Weights of a small image-text matching model.
Model: 9.16M parameters, encoder norm layernorm, encoder patch size [4, 4], encoder widths [64, 128, 256], fusion encoder layers 12, fusion encoder norm rmsnorm, fusion encoder activation gelu, fusion encoder moe top_k, fusion encoder num experts 16.
Training: soap at rate 0.0031, 6900 steps, batches of 256.
Data: trained on drawn branching plants, 48.7 epochs.
Rows from block 2 of the fusion encoder, named by matrix and row number. Rows with one number belong to one attention dimension. Each number is 128 + 32 x the weight over its row's rms, rounded and kept within 0 to 255. All counts start at 0. After the name is the row's rms in percent of the matrix's.
# v: cross-attention value (fusion_encoder.blocks.2.cross_attn.v.weight, 128x256), inputs 0-127
# proj: cross-attention output (fusion_encoder.blocks.2.cross_attn.proj.weight, 128x128, transposed), outputs 0-127
v.74 112 [157 160 153 104 127  99 152 120 109  72  43 151 153  99 137 125 114 127 120 130 183  95 131 115 114  84 111 152 103 138 156 109 124 155 180 155  87 109 111 150 125 105 197 146 134 121  61  97  60  70 121 140  79 120 102 103 129 114 131  84 151  31 130 137  81 121 130 142 146  80 158 132  96 174  96  92 184 138 119 113 121 137 142 130 137 147 111 146 157 105 125 129 123 124  75 150 107 150 113 175 143  82  75  67 110 114 188 146 141 123 134 140 169 201 102 156 146 124 112 115 164 109  75  33 102 123  94 169]
proj.74 115 [ 88 123 147  67  91 124  86 152 143 192 125 161 167 159  99 108 131 168 120 147  53 122 182 101 166  98 189  74 112 170 130 116 153 127 128 118  85 139  79 126 161 154 119 145  76 145 149 161 150 125 136 126  91 130 191 173 128 127 137 117 130 118  72 177  92 126 104 116  74 121 156  91 167 181 119 117  59 116 120  64 103 112  82 131 139 114 162 149 111 149  94  79 138 146 128 121  92 121 142 154  87 110 161 131  91 163 200 116  96 115 152 215  99  82 137 155 154 152 136  90 161 164 150 125 130 141 135  82]
v.75 096 [112 187 125 154 116 149  63 113  91 171 140  76 123 122 160 107 162 171 169  82 167 143 148 149 122 115 166 109 128 212 121 151 124  59  68 123 133 120  76 144 189 122 122  81 127 165 126  75  86 172 123  60 191 105 131 167  97  95 107 112 123 133  85 107  92 138 143 178 119 130  98 135 117 169 154 179 119 136  58 101 117 114 160 126 161 152 175 159 182 105 164 137 106 187 123  96 171  97  85 133 117 106 137 150 170 140 106 106 118 149 131 131  90 132 120 136 127 115 106 103 119 156 124 177 114 176 149 160]
proj.75 102 [121 112  97 104 167 112  97 137 199 108  78 132 174 177 122 119 106 137 136 133  96 130 101 144 133 100 130 113 142 103 159 130 112 143 168 145 107 146 118 145 139 111  61  46 113 110 104 134 147 172  94 150  91 224 210 115 150 120 139 111 151 146 109 101 113 118 135 107 166 134 162 157 140 140  77  88  63 137  90 120 152 136 137 112  99  98 127  79 136  92 131  27 155 114 215 102 131 108 123 103 123  45 122 147 147 109 125 132 104  94 120 111 163 142 125 161 149 140 107 104 164 124  82  98 161 186  96 173]
v.76 087 [131  70 147 102 159 168 145 116 118 146  37 131  78 162 129 120  90 192  96  99 182 133 137  67 130 115  92 164 156 187 143  86 146 109  74 121  99 148 158 136  93 122 143  87 185 189 147 139  87 181 157 162 206 112  83  96 121 134 146 173 117 158  58  78 103  83  69 157 152 155 167 152 131 174 116 127 110 153 104 113 146 124 158 129 127 138 189 105 105  89 193 106 121 142 162 126  93 144 131 162 190  73 151 170 133 140  98 126 146 142 129  99 135 164 118 159 131 112 160 156 107 136 125 200  72 112 144 127]
proj.76 085 [122 182 146 140 139 121 130 163 122 121  66  77 115 144 111  88 168 163 204 131 110 147 116 136 125  74  92 148 120 128 104 103  67 109 128 147 138 101  95 152 131  99 147 110 118 122 140  93 157 107  94 151 121  72 175  96 124 123 152 118 153  91 142 132 142 133 156  64 130  97 134 154 189 108  72 125 135  93 122 172 133 138 173 145 110  98 140 149 168 142  63  51 135  62 125 107 182 126 122 154 107  17  78 156 109 124 123 153 112 164 149 127 136 123  72 126 152  84 194 151 129 132 104 109 133 194 123 180]
v.77 097 [103 104  69  64  89 124 110 107 115 130 137 134 118  92 153 128  85 114 131  91 132 105  96 145 154 135 119 137 116 109 135 160 121 147 156 140  59 112  96 173 131 159 129  76 107 145 125 139  86 124  95  93 119 175 141  85 110 124 104  97 149 108 106  93  96 159 129 160 133 136 120  92 119 116 155 119 104 193 163 149  99  98  93 135 152 169 135 127 120 218 131 121 108 133 161 134 203 115 115  56 104 149 175 106 119 104  85 111 106  94 157  82 124  82  80 106  92  60  97 138 104 183 166 115 111 179  69  86]
proj.77 095 [167 227 101 170 158 121 206 126 106 125 179 136 170  80 126 129 211 114 162 134 167 120  90 115 129 102  74 170 145 122 119  72 106 143  75 150 137 118 106 118 133 128 116 119 129  57 100 143 136  96 144  94 113 142 105 166 154 177 151 157 113 173 164  89 128 127 142 139 154 146 130 140 109 125  99  83  88  90 114 135 122 166 128 110 166 124 152 143 171 120 185 145 132 119 123 151 165 190 142  80 103 123  99  97 114  84 127  82 173 124 125  77 127 113 171 176 101 131  84 165 143 115 104  80 149  56  86  96]
v.78 101 [125 112 121 170 201 157 119 112 137  80 178  96  79 166 160 138 106  89 125 164 107  81 142 123 126 114  87 181 132 141 184 141 120 137 142 117 137 151 122 123 150 101 131 153 147 124 147 145 109  86 131 152 137 135  96 135 107 103 144 104 140  87 134  93 126 102  86 170 162 125 124 165 100 166  92  90  80 126 149  89 139 170 116 121 167 173 141 101 138 153 152  89  68  71 120 104 126 144 133 127 126 186 136  57  67 117  95 136 139 187 137 142 135 176 162 179 204 102 137 144  92 102 103 102 156 113  74 107]
proj.78 099 [ 56 134 153 131 125 133  88 144 106 147  91 124 102 164 114 129 158 127 113 138 110 142 132  94 145  82 156 192 157 131 165  98 165 152 108  81 129 108 161 159 145 143  70  73 133 117 111 125 108 132 108 182 168  99 148 160 110 127  68 157 162 117 118 118 117 169 170 120 112 154 168 134 143 161 115 154 169 122 114 150 175 178 128 142 115 176 136 193 130 136  63  71 136 113 112 174 144 129 106 190 129 122 115 117 101 136 177 140 115 118 186 108 197  67 145 121  52 196  64 110 112 103  95 184 136  98 126  76]
v.79 121 [132 100  97 140 120 182 109 131 149 124  89  87 194 129 165  98  97 144 151 146 169 100  94 128 123 144  50 111 122  82 171 120 173 132 153  83 157 120 135  61  85  72  90 189 166 126  86  89 144 104 145 129 166 149  91 124  78 167 134 112 156 128 110  99 146 169 160  96 170 139 207 127 149 111 120 119  82 144 150 104 163 140 143 110 116 124 108 168  72 118 109 154 164 143 187 166 128 149 201 126 102  96 138 173 151 126 138 106 120 180 117 116 161 114 140 125  85  86 205 163 130 130 122 115  93 112 118 101]
proj.79 124 [115 149 172 129 101 149 186 133  96 133 135 139 170 137 153 154 158 126 138  93 138 115 119 109 111 199 105 187 101 120 109 216 139 108 103 201 112 165 141 199 116 103 145 117 165 162 122 127 170 136 122 135 145  86 140  88  61  95 178  76 153 127 141 182 108 113 150 156 161 151 132 128 116  88 141  79 118 107 122 126  71 100 169  98 190  96 112 159 110 121 140 130 131  89  98 138 180 133 146 106 134 206 102  96 118 130  95 125 163 156 160  92  97 128 188 110 154 118 125 126 160 103 158 203  82 117 167  80]
v.80 097 [ 98 121 102 137 120 129 119 160 129  90 162 105 162 179 116 145 178  82 129 149 111 128 169  70 126 136 127  74 114 182 110  97 115 110 106 149 111 126 136 116 122 133 139  87 146  79 149 101 127 122  97 114 136  92 201 114  86  97 154 102 171 121 146  89 100 142 155 138  87 156 110 151 125  49  77 109 149  95 137 152 139 116  99 110  94  63 115 101 135 139  79 114 127 107 126 112 111 143  29 128 128  45 119 169 125 132 199 126 133 153  77 182 134  74  64 120 190 126 192 148 138 105 161 129 109 118 125 152]
proj.80 092 [173 175 165 144 101 131 133 119 236 113 127 104 136 173 139 163 162 135 110 137 126 123 101 166 117 165 109 171 145 140 161 146  85 209 146 178 192  91 136 104 135 110 134 159 194 105 133 132 102 126  89  94  69  97 162 108 137 211 166 128  66 139 106 121 118 149 119 159 122 117 154 180 124 110 126 163 171 107 162 151 134 123 138 140 108  91 117 135 106 119 124 160 102 127 116 142 114  86 129  96  71 128 118 116 160 100 125 146 143  73  94 118 146 161  86 138  11 142 138 148 124  98 125 158  82 134  78 109]
v.81 101 [ 60  94 119 150  98 112 140  99 153 152 154 200 103 144 106 148 205 154 143  96 159 180 175 107 157 121 103 162  75  89 132 127  85 112 119 213 158 112 112  88  32 226 134 149 156 117 170 208 113 147  70  72 153 163  69 128 165 139 143 115 116 102 103 142  81 130 152 127 100 155 123 125 146 133 140 119 114  63 107 102 158 134 145 123 108 181 152 181 138  66  95 154  76 136  58 106 123  96 114 109 106 129 134  90 131 198 142  90 141 144 134  60 157 167 119 135  88 116 150  78 145 176 167 120 112 130  86 155]
proj.81 096 [103 164 117 192  78  60 144 123  89 112 125 158  89 128 144 131 120 132 130 173 172 134  98  89 182 158 141 148  88 173 153 136 118 127 130 151 179 115 154 105 133 111 169  79 129  99 151 122 132 144  26  90 139 134 122 143 119  66 104 154 133 113 126 129 128 143 136 170  71 148 146 124  81 202 109 130 182 102 140 126 164 135 121 151 161 153 138  65  97  99 135 141  71  91 149 116 111 177 100 110 115 197 131 125 119 137 149 133 139  84  76 152 122 151  69  78 145 199  51 127 103 140 108 164 118  93 104 127]
v.82 124 [103  83 119 164  90 101 128 129 151 130 204 136 216 118 127 121 130 156 117 157 142 127  71 160 129 158 124 179 133  79 173  66 133 135  72 144 173 118 151  79  94 134 218 164 151 177 104 113 134 122 103 103  99 171  76  93 122 110 155 130  92 131  80 114  86 159 144 136 145 101 156 118  86 120  69 150 126 172 174  87  94 147 136 165 100 150 132 114 125 107 132 108 140 105 149 156 179 137 136 116 154  87 120 123 125 145 171 129  99 140 108  53 151 211 171 166 104 122  45 118 159 135  85 139 133 159 127 146]
proj.82 127 [101 100  68 110 164 132  29  59  94 126 130 153 104 102  95 125 107 130 175 159 152 165 132 119  91  97 139 152  83 122 163 135 142 182 137 171  76 183 135  93  89 135 103 116 101 115 167 116 138  99  53 152 188 134 153 131 162 107 109 153 181 120 142 138 159 136 122 144  86  75 166  99  93 128 164 111 123 148  83  61 114 123 101 144 131 178 144 112 111 115 114 100 118 112 156  84 132 152 122 126 135 153 132 118 101 211 105 162  87 170 128 113 136  51  90 148 182 150 122 124 129  80  97 165 123 132 105 171]
v.83 090 [ 83 161 138 148 155 123  93 155  71  84 108 111  87 140 127 132 127 143 146 131 133 142 103 204  91 139 124 153 127 158  98 176 103 139 156 141  91 109  72 182 115  95 143 122 143 129 140 123 109 105 148 107 189 155  95 144  91  96 115 104 130  58  77 106 133 158 126 134  82 164 127 161 190 162 109 105 125 137  92 110 143 132 160 119 167 133 101 139 171 126 131 146 178 132 150  88  54 179 134 107 125  96 144 116 182 123 177  66  92 160 138  98 126 138  85  95 101  59 163 119 110 142 124 160 195 116 124 129]
proj.83 073 [193  91 119 166 118 102  84 118 157 105  76 169 170 168 164 165 146 152 110 138 112  75 115  92 162 194 104 118 176 144  88 151 179 105 118 124 133 157 104 186  99  59 151 117 148  89  53 160 111 104 143 148 129 107  93 126 145 103 183 142 117 122 132 209 182  58 106 103 151 181 138 168  85 144 123 168  96 145 111 129 139 146 114 108 123 107 113 106 170 182 160 117 112  77 148 136 150  97 104 109 175 145 102  87 105 179 152  96  96 131  88 117 116 118 109  85 152 110 110 133  94  74 140 136 140 170 141 122]
v.84 098 [134 163  94 110  83 190  63 107 125 101 113 135 121  87 183 142 114 157  77 115  62 111  56 191  93 154  93 102  87 161 152 158 105 100  89  91  93 149 126 133  79 175 141 175 157 121 140 151 125 120 112  74 160 134 123 107 173 125 141 118 134 165 110  55 142 139 129 144 110  46 161 134 103 206 158 170 177 174 141  98 167 163 135  80 126 151 152 122 127 180 154 126 135 140 139 137 154 166  90 104 113 154  61  38 119 120 125 105 137 104 145  90  93 115 180 153 147 147  62 132 116 122 128  97 163 119 122 161]
proj.84 100 [ 85 183  89 152 155 154  91  94 121 142 148 159 112 158 110 126 186  84 131 135 208 155 147 123 151 122 121 139 183  99  74 129  90  84 139 122 134 166  78 156 114  96 158 126 166 148 151  91 114 136 148 173  96 167 138 171 163 104 124 146 119 162 145 144 141 158  88  92 112 117 180 165 196 204 121  95 135 107  79 156 125  76 138 188 150 110 121 136 125 138 167 113 160  72 127 120 145 158  82 107 154 167 176 164 126 137 105 177 128 165  88 112 164  80 140  78 132 137 158  63 198 149 105 135 129 117 149 150]
v.85 099 [173 144  97 117 107 104 168 156 106 133 114 164 171 138 106 132 109 126  93 137 115 144 195 142  95 152 144 118 172 145 132 131 183 181  99 148 111 100 143  94 153 114 117 151  29 135  69  91 135 118 114  98 115  78 145  82 111 193  77 144 134 105 154 126 119  81  83 129 164 181 122 104 177 120 127 160 109 191  94 187 131 117  65  90 123 204 150  81 108 117 160 106 125  84  79 107 144 137  84 123 188 130 102 145  50 123  97 165  98  82 133 118 122 165 129 153 200 103 120 124 158 128 130 123 118 145 172 106]
proj.85 091 [136 126 183 151 105 112 139 136 131 112  99  40 107 155  95 140  45 142 142  72 113 105 118 121 114 138 125 126 130 120 136 139 143 125 164 121  34 142 151 161 126 147 108 181 145 183 157 145 142 112 155 148  81 180  88 133  85 160 106 111 118 144  53 105 156  79 114  57 219 129  90 109 113 136 144 146 121 132 151 110 115 148 117 127 105 148 116 123  73 129 112 138 153 118 116 113 122 132  90 182 113  94 183 135 127  99 122 128 148 112 146 135 139 172 100 115 149 151 140  78 117 184  99  14 152 177 146 149]
v.86 100 [108 107 162 123  70 162 127  96 135 129 109 157 133 140 118 137 130  75 132 158 182 113 118 160 174  84 152  77 197 199 118 106  86 128 114 177 132 126  95 176 123 158 172 103 139 147  95 172 107 157 162 139 122 153 135  69 149 163 142 135 132 156 182 139 136  97 152 103 109  91 155 102  79  69  70 132 103 157 110 164 161 125 153  63  68 127  84 177  98 198 159 175  94 102 103 138 184 152  88  89 185 129  97 121 145  39 115 100 119 142 114  82 169 157 189  52 128 132  55 115 137 113 102  94 167 135 114 118]
proj.86 101 [ 75 129 106 150 144 185  94 122  92 120 162 185 134 106  82  21 134 116  99 128 151 128 156 113 116  72 168  99 112 145 159  62  76 127 142  88 148 154 123 126  97 106 118 103 134 182 142 178  76 132 121 145 143 187 175 109 115 134 106 155 112 113 157 147 130  68 156 124 114 125 115  93 170 100 133  96 162 103 156  63 166 220 125 140 151 118 143 147 129  80 154 164 159 177 117 115 105 151 153  88 127 131 166 177 106 153  94 159  90 131  54 130 101  99 110 164 146 152 126 126 134 145 101 132 146 181 132  90]
v.87 099 [101  80 149 112 150 112  71 102 131 138 101  98 126 156 155 128 175 128 139 135 135 144 186  97 123 144 133 150  80 134 154 129  89 195  87 137 127 139  99 141 176 132 152 168 133  68 122  84 123  95  73 104  96 115 111 133  67 165  99 158 152 120 193 136 137 146 176 153 162  93 156 127 147 101 140 147 153 205  82 136 207 112  93 135  82 191 107 112  99 131 155  99 156 125 131 133 181 168  88 128 105 111  96  87 164  62 136 117  55 119 109 132  72  98 146 179 169 158 131 167 133 105 140 150 122 165  94  99]
proj.87 103 [107 141 182 132  46 138 144 191 181  95 120  90 108 110 170  72 112 101  85 131 158 142 183 111 107 125 154 134 156  91 130  77 106 143 135 180 112 150  72 136  78 142  95 137 131 129 200 111 125 136 134 140  93 153 104 144 145 164 131 116 172 104 137 114 145 146 114  96 171 101 147 133 187 127  85 122 157 140 133 170 153 145  97  49 149  87 194 132 134 123  73  94 159  93 124  72 100 144 118 138 115 114 168 129 147 142 165 199 129 116 117 119 120 119 129  50 147 147 163  64 174 133 176  98 121 178 147 122]
v.88 107 [103 121  89 163 112 150 100 167 121 133 113 144 163  76 172 116 143 103 147 138 120  99 133 113 175  98 150 153 114 169 163 130 171 103 102 119  79 184 138 145 196 137 121  52 112  81 134  73 129 142 113 139 124 128 149 139  90 106 100  99 179 117 131 129 106 145 170 135 134  83 113 128 111 110 122 168 145 132 163  86  85 144 150 113 128 141  72 112  70  98 133 151  69  43 147 156 134 211  57 121 137  97 141 130 160 122 139 138  92 203 188 171 168  80 104 128 128 117  72 112 185  64 138 113 147 124 141 179]
proj.88 095 [132 102  75 150 159 172 128 116 172 102 113  87 120 186 153 183 147 112 157 170 155 185 107 116 103  91  68 148 143 162 167 115 116 161 155 164 142  49  95  79 101  85 123 110 132 113 154 115 103 150 137 110 105 122  98  53 151 119 194  49 129 139  90 155 130 174  96 115 154 139  64 163 154 104 159 162 162 159 118 150 132 130 133 125 162 189 175 139 133 104 164 111 140 116  93 124  84 138 149 146 148 113 113  61 196 159 105 126  82 125  96 138  90 154  98 166  73 125 112 110 112 130 104  97 112 168 123 158]
v.89 102 [103 138  99 101 119 108 142 123 111 107  88 177 114 132 166 112 151 165 150 193  97 170 119 154 151  70 102 112 106 140 152 138 129 119 149 123 136 132 126 106 142 166 144  50 146 147  93 125 145 145  84 107 115 108 163 106 106 146  99 122 161 112 171 147 147 166 172 130  71  93 100 144 104 105  60 193  86 129 127 105 123 119  74 134  73 115 129 122 108 107 165 111 168 111 101 168 181 151 138  88 156 105  71  98 123 153  86 136 165 156  83 135  94 117 159 149 134 116  84 156 104 113 127 127  77 113 172 166]
proj.89 101 [ 81 204 115 119 157 168 121 125 133 150 125 114 122 175 139  61 172 150 146 101 116 161 136 159 116 116 143 126 142 148 202 136 100 139 120 147 160 140 104 133 115 132 108 136  85 120 174 144 128 164  87 197 128 202 112 149 181 136 125 160  77 186 148 171 176 122 112  90 111 159  88  94  97 140 143 111 167 164  76  75 100 155 105  92 134 170 138 131 148 123 124 158  98  44 161 141  89 166  93  68  72 144 137 169 164 172 186 156 119 100 109 134 154 184 119 163 105 151 136 131 175 152 158 143 133 158 135 118]
v.90 094 [ 85 171 112 141 114  96 157  74 154 135 121 193 178 116 129 104  56  98 157 195 103 145 124 124 173 162 141 125 125 130 172 104 185 112  93 150  65 164  88 146 115  31 125 169 153 108 143  95 151  79 116  92 122 102 105 147 137 132 125  82 123 158  90 120  97 163 200 182  75 207 120 117 157 134 137 121 146 167 112 120  85 146  81 110 153  63  99 101 114 157 130 130  94 124 161 134 150 154 117 109 136 164  89 174 186 171 107  81 110 164 119 122 133 110 106 134 130  92 137 107 168 136 143 133 150 105 162 143]
proj.90 090 [177  62  82 172 136  99 115 115 143 156 112 143 112 166 120 166 111 101 133 185 165 178 133  96  91 152 108 166  46 113 116 193 169 137 165 108 136  92  96 131 133 108 119 114  91  92 119 142 123 140 129  79 108 161 125 124 174 127 128  74  70 191 114 133 193 112  82 150 102 110 143 155 113  72 142 153 121 132 106 150 123 143 100  94 131 169  58 103  95 172 117 132  71 147 150 180 154 192 112 138 124 126 111 104 154  82 115 156 103 125 151 148 148  84 121 112  71 133 161 119 133  86  73 120  94  94 134 196]
v.91 107 [101 160 100  82 127  86 104 128 124 109 132 156 128  90 149 134 151  99 199 139 103 135 170 143 146 148 110  69 128 129 114 210 108 156 114 130 107 174 189 151 178 168  79  87 138  57 139  90 125  78 132 147  72 149  46 136  57 137 144 100 187  95 123  92 118 140 178 127  44 177 114 162 115 115 147 134  94 176 122  95 147 110 119  94 143 151 141 132 128 142 157 160 156  55 116 183 138 124  76 152 135 109  71 115 119 126 162 162 121 165  41 118 109 134 113 134 168 129 165 130 115  98 187 153 151 157 105  90]
proj.91 106 [119 131 129 192 110  92 130 131 194 133 102 154 114 255 132 102 191 102 140 132 175  93 133 127 176 108 130 153 120 152 127 100 109 163 129 158 154  65 149 154  96 135 149 109 129 110 126 134 141 148  76 115 100 137  62 113 125 180 149 133 168 127 147  92 142  75  93 120 140 141 141 144  97 163 134 178 167 169 127 151 132 118  94  74  86 116 114  91 143  98 136 169 112  55 103 126 105  93 131 116 108  99 118 156 175 133 126 133 202 110 163 105 169 165  73 109 147 187 115 123 100 136 158 115  67 159  90 159]
v.92 107 [141  92 110 120  63 169 157 103 195  99  62 165 133  79 135 110 121 155 152 155  68 123 115 113 126 124  54 183 108 154 157 157 166 143 113 138 172 176 122 138 135  99 103 157  88 121 136  86 113  46 115 177  72  88 138 166 147 221 138  84 148  83 182 159 106 105 139 127 163  77 109 144 102  91 106 107 102 142 138 135 150 103 112  94 151 120  99  66 105 140 117 128 134  83 118 185 179  86 106 150  88  46 121 142 113 111 131 184 116 112 181  96 144 115 158 144 178 206 177 160 135 153 108 141 111 115 101 133]
proj.92 114 [169  96 139 101 159 106 124 151  81  94 117 117 129 203 120 145 119 109 109  85 115  94 160 165 143 137 149 166 143 140 170 101 124 156 137  68  95 110 135 136 132 159 102 115 151 154 139 187 134 114 146  99 123 131 228  94 103 193  91 102 139 127 170 120  98 101  86 144 119  81 136  95 126  95  73 159 147 172 115 132  95 174  45 150 112  48 101 134 150 173  84 167 173 116 106 127 140 108 140 160  69 103 150 130 147 122 120 109 156 128 111 143 162  90 145 118 166 183 149 179 153 168 140 107 167 187  91 161]
v.93 102 [132 125  97 138 188 137 184 101 152 107 139 106  72 108  93 118  99 112  73 101 169 140 149 143  77 139 138 174 177 123  89 102 133 180 130 183 171 126 149 144  96 160 106 171 155  95 118 163 168 104 148 159 158 125 139 124 123 148  20 164  64 161  97  87  76  92 104  71  80 139 145 127 255  91 105  99 124 139 159 159 150  71 132 132 115  98 118 130 149  74  86 144 137 125 135 171  81 121 105  65  98  83 103 119 214  87 170  94  94 142 135 141 102 159 139 123 145 160 134 188 145 149  64 121  91 145 100 111]
proj.93 092 [121 154 130 172 105 149 113 119 107  82 141  85  90 126  94 128  96 170 129 178 135 171 139 120 161 166  93 116  70 101  68 108 184  93 236 135 131 145 130 124 179 132 200 127 138 154  88 122 147 136 188 116 159  67 109  89  90  56  79 163 161  69  60 136 116 135 148  98 163 129 118  88 121  96 153 126 139 106 147 146 127 120 189 150 145 191 130 117  86 185 120  99 168 116 100 100 127 141  96 153 143 108 152  78 134 153 116 146 133 147 140 120 110 135 125  91 136  73 138 143  89 130 121 144 138 140 123 190]
v.94 094 [ 61  94 133  78 100 110 148  97  78  78 140 122 126 147 135 110 137 140 190 197  87  35 156  80 118 111 125 163 137 127 166 123 164  49 111 157 156 172  63 151 101 115 145 125 161 101 122 135 179 122  80  73 154 168 173 109 181  88 176  83 123 125 136 143 181 111 182 138 148  90 119 157 166  80  98 145 118  99 160 137 134 122 107 163  79  82  90 126 127 169 183 179 150  74 101 116 127 139 128 139 193 177 116 145 153 130 113 131 138 157 145  79 127 121 115  97 182 124 103 108 135 102 129 103 102 134 137 136]
proj.94 085 [135 186 140 138 134 110 178 174 105 122 167 127 162 127 165 138 115  62 118 122 115 183  95 149 124 113  94 121  89 183 142 155 132 115 114 128  62  78 148 137 111 105 163 102  54  96  98 137 150 159 146 146 108 170 125 186 100 110 131 147 106  60 125 149 190 100 150  93 155 118 134 143 130 125 131 217  85 109 189  98 147 131 117 100 185 183 161 131 133 119 144 133  97 130 113 111 103 155  87 161 161 164 174 103  47 157 135  79 170 141  66  85 151 115 104 115 158 156 157  77 110 157 143 122  98 116 119 153]
v.95 089 [122 153 138 106 170 116  92 140 149 169 123 124 151 198 104  73 102 151 111  80 158 110 155 156 126  56 102 131 171 110 146  40 129 105 149 113 127 116  89  96 125 147 123 108  77 114 173  80 142 119 149 161  51 107 148  95 110 214 139 161 172 142 117 140 136 112 134 105 163 125  81 123 125  71 137  70  96 129 147  59 147 119  99 168 184 164 122  96 135 142 132  75 151 165 136  86 166 116 138 162 141  50 225 112 128 103 118 131 169 113 174 134 147 159 114 114 203 120 154 108 124  57 188 116 174 117 139 116]
proj.95 079 [139 140 123 153 119 210 164 138  69 138 127 146 152 196 151 147 124 138 118 161  65 125 157 137 139  97 176 150 156 136 159 151 123 131 123 214  86 109 175 116 134 196  85 113 116 134 109 127 147 114 133  95 102 103 150  88  91 170 109 155 235 128 136 159 100 125 118  88 143 141 142 134  96 103 140 180  61 117 111 152 101 136 138 109 113  76 127 123 116 104 104 170 161  79  93 135 131 115 114  87 137 108 154  51 102 123 138  64 168  97 156 130  95 177  72 128 178 167  91  95  95 151 112 152 139 125 129 126]
v.96 100 [136 170 149 176 130 138 147  88 130 142 139 177 183 130 146  99 147 106 158  98  83 124 146 151 152  92 106 120 130 136 142 150 122 149 147 150 106 168 130 111 167  91 150 125  93  70 140  95 118  76 168  90  95  80 158 140 111 101 105 119 149 143 137 174 132 127  97 173 141 106 136 166  83  96 198 164 155 115 111 153 167 123 153 120 168  97 124 175  99 124 115  85 144 133 137  96 154 118 111 104 139 133  98 149 115 138  48 109 181  78 119 125 160 164 106 122 147  58 124  95 112 161 132 229 104  57 116  92]
proj.96 099 [146 116 127 154 167 119 136  80 133 227  89  91  98 168 144  87 116 134 150 118 120  87 140 157 137  83 109  91  92  98 176 111 101 120  66 135 114 105 125 117 171 178 132 141 148 103 104 194 134 136 137 113 105 115 163 123 153 163 147 122 138 185 112 126 150 100 156 113 108 108  75  85 157 105 191 128 136 118 116 123  56 186 131 181  90 154 118  52  95 194 129 121 138 142 181 101 108 185 151 115 138  99 158  92 155 159 134 126 101  97  86 107 102  93  90 104  65 144 142  67 168  90 112 128  91 105 116 134]
v.97 106 [ 90 110 171 109  95 151 120  84 132 129 125 115 201 144 125 105 123 113 204 166 112 119 144  88 124 100  96 121 153 142 161 107 166 134  96 153  81 142  75 125 181  63 108 127 101 119 151 105 144 131 133 117 178 128 222 101 198 166  84 108 150  86 104 130 125 116  52 102 157 121 123 178 120 111 192 127 173 181 108 110 198 135 141 134 126 103 140 136 142 180  54 119 119 141 166 103  91 160 139 167 105 111 184 108  63 155  84 132 227 107 151 135 125 120 113 156 143 179 140  61 132 131 165 138 116 111  92 117]
proj.97 098 [152 110 140 182 114 174 122 151 168 146 181 126 131 162 138  97 146 135 108 126 137 172 152  77 149  78 113 121 139 110 143 115 107 160  44 102 122 105 157 165 133 114 116 201 167 104  88 178 148  94 126 130  80 132 174 123 112 118  89  91 114 167  82 123 139  47 169 158  96 162 133 131 152 169 159 154  98 135 133 143  86 117  99 132  65  69 183 148 139 154 112  82 164 132 162 114  85 147 156 115  90 114 135 130 122 121 140 145 108  62 137 112 129 106 111 160  62 132 167  69  98  59 166 163 185 118 143 106]
v.98 112 [ 84 129 158 120 136 115 116 127 170 145  79  97 131 102 213 114 154 144 107 168 141 107 243  90 157 152 120 107 131 194 138 196 134 115 140 153 105 116 127  66 174 132 129 129 114  79 138 100 156 149 129 107 184 126 148 148  67  93 136 146 145 125 112 127  92 108 148 152 140 130  88 129 226 130 173 112 102 123 180 156 143 107  95 110 175 216 136  97 148 144  71 156 203 129  93 136 149 164 138 117 139  97 155  93  84 122  98 168 180 125 134  55 127 186 140 116 174 150 127 146 126 106  88 113 179  80 125 129]
proj.98 123 [131 101 155 107 134 150 145  99 128 171 114 146  79 190 149 140 102 124 126  54 176 126 164 193  80  96 218 108 137  74 100 134 135 140  48 117 129 161 122  85 159 149 125 138 123 148 138 160 205 126  97 100 122 131 140 117 119 110 125  80 156 116  94 122  93 149  83 116 136 112 183 105 187 173 107 120 161 138  60 141  98 181  90 170 122  94 163  97 158 161 119 145 139  99 170  63 102  87 118  97 163 135 137 167 144 144 168 150  68 115 120 103  92  99 120 143 141 160 164  98 132 124 111 139 110 119  87 171]
v.99 096 [153  76 136 174 127 102 132 157 105 136 129 121 142 164 118 112 188 203  63 144 109 162  88 154 142 132 181 164 104 101 138 148 128 109 162 132 172 183 147 101 122 108 150  99 157 121 118 103 142  91 126 187  74 114 132 170 189  66 121 167 196 146 111 146 118 137 141 114 157  85  88 163 183 120 132 141 156 105  96 110 177 103  50 209 159 118  88 126 121 107 100 134  98 179  91  97 143 120 149 119 136 130 119 125 157 121  83 150 101 154 182  67 124  88 140 170  88 115 113 171 148  89 141 106 159  83 130 102]
proj.99 087 [112  51 130 155 157 148  93 112  76 136 169 115 121 150 126 154  98 119 197 161 115 170 129  82 136 176 137 142 166 197 132 102 147 119 139 160 103 122 113 163 127 153 137 109 146 109 111  89 159 111 135  83 101  77 177 109 128 136 145 138 152 174 134 188 151 148 108 150 118  54 146 116 121 164 165 147 156 102 114 144 128 166  95 224  69 156 141 132 166 105 126 117 130 166 139 150 128 148 113 143 139 150 169  67 146  81  84 135  86 194 147  89 154 173 159  78 154 109 101 192 135 157 104  81 120 106  74 109]
v.100 092 [ 91 140 149 144 118  83 168  69  93 111 149 135 193 169 154  92 160 180 136 158 143  97 156  39 145 129 128 144 143 145 149 133 137  96 172 129 148 130 157 134  98 154 171  93 186 132 117 129 127 106 157 162 168 130 141 100  62 135 114  71 106 145 113  80  80 150  85 120 145 171 143 157 119 163 142 122 113 166 125 115 135 124  81 171 125 140  92  86 127 162 105 165 100 122 127 107  62 141 122 147 183 140 130 119  75  54  97 127 114  69 134 126 129 138  83 178  86 149 139 154 106 153 159 149 166  75 124  89]
proj.100 096 [ 84  74 152  87 108 113 137 148 153 150  92 112 129 116 124 112 151 136  94 124 127 134 230 126 145  79  99 134 173 121 160 120 177 132 132 114 150  70 121 145 112 165 130 149 113  57 112 122 103 171 187 154 163 106 127  79 162 163 189 152 127 134 106  70 118 123 153 129 182 117 130 180  75 184 149 138 146  49 139 164  70 139 131 159 218 121 162 121 123  98 100 129 122 110 153 136 109 193 142  89 132 155 178 126 103 182 111 165 159 165 122 109 132 122 194 146 108  95 119  89 133 129 139 132 134 129  86 114]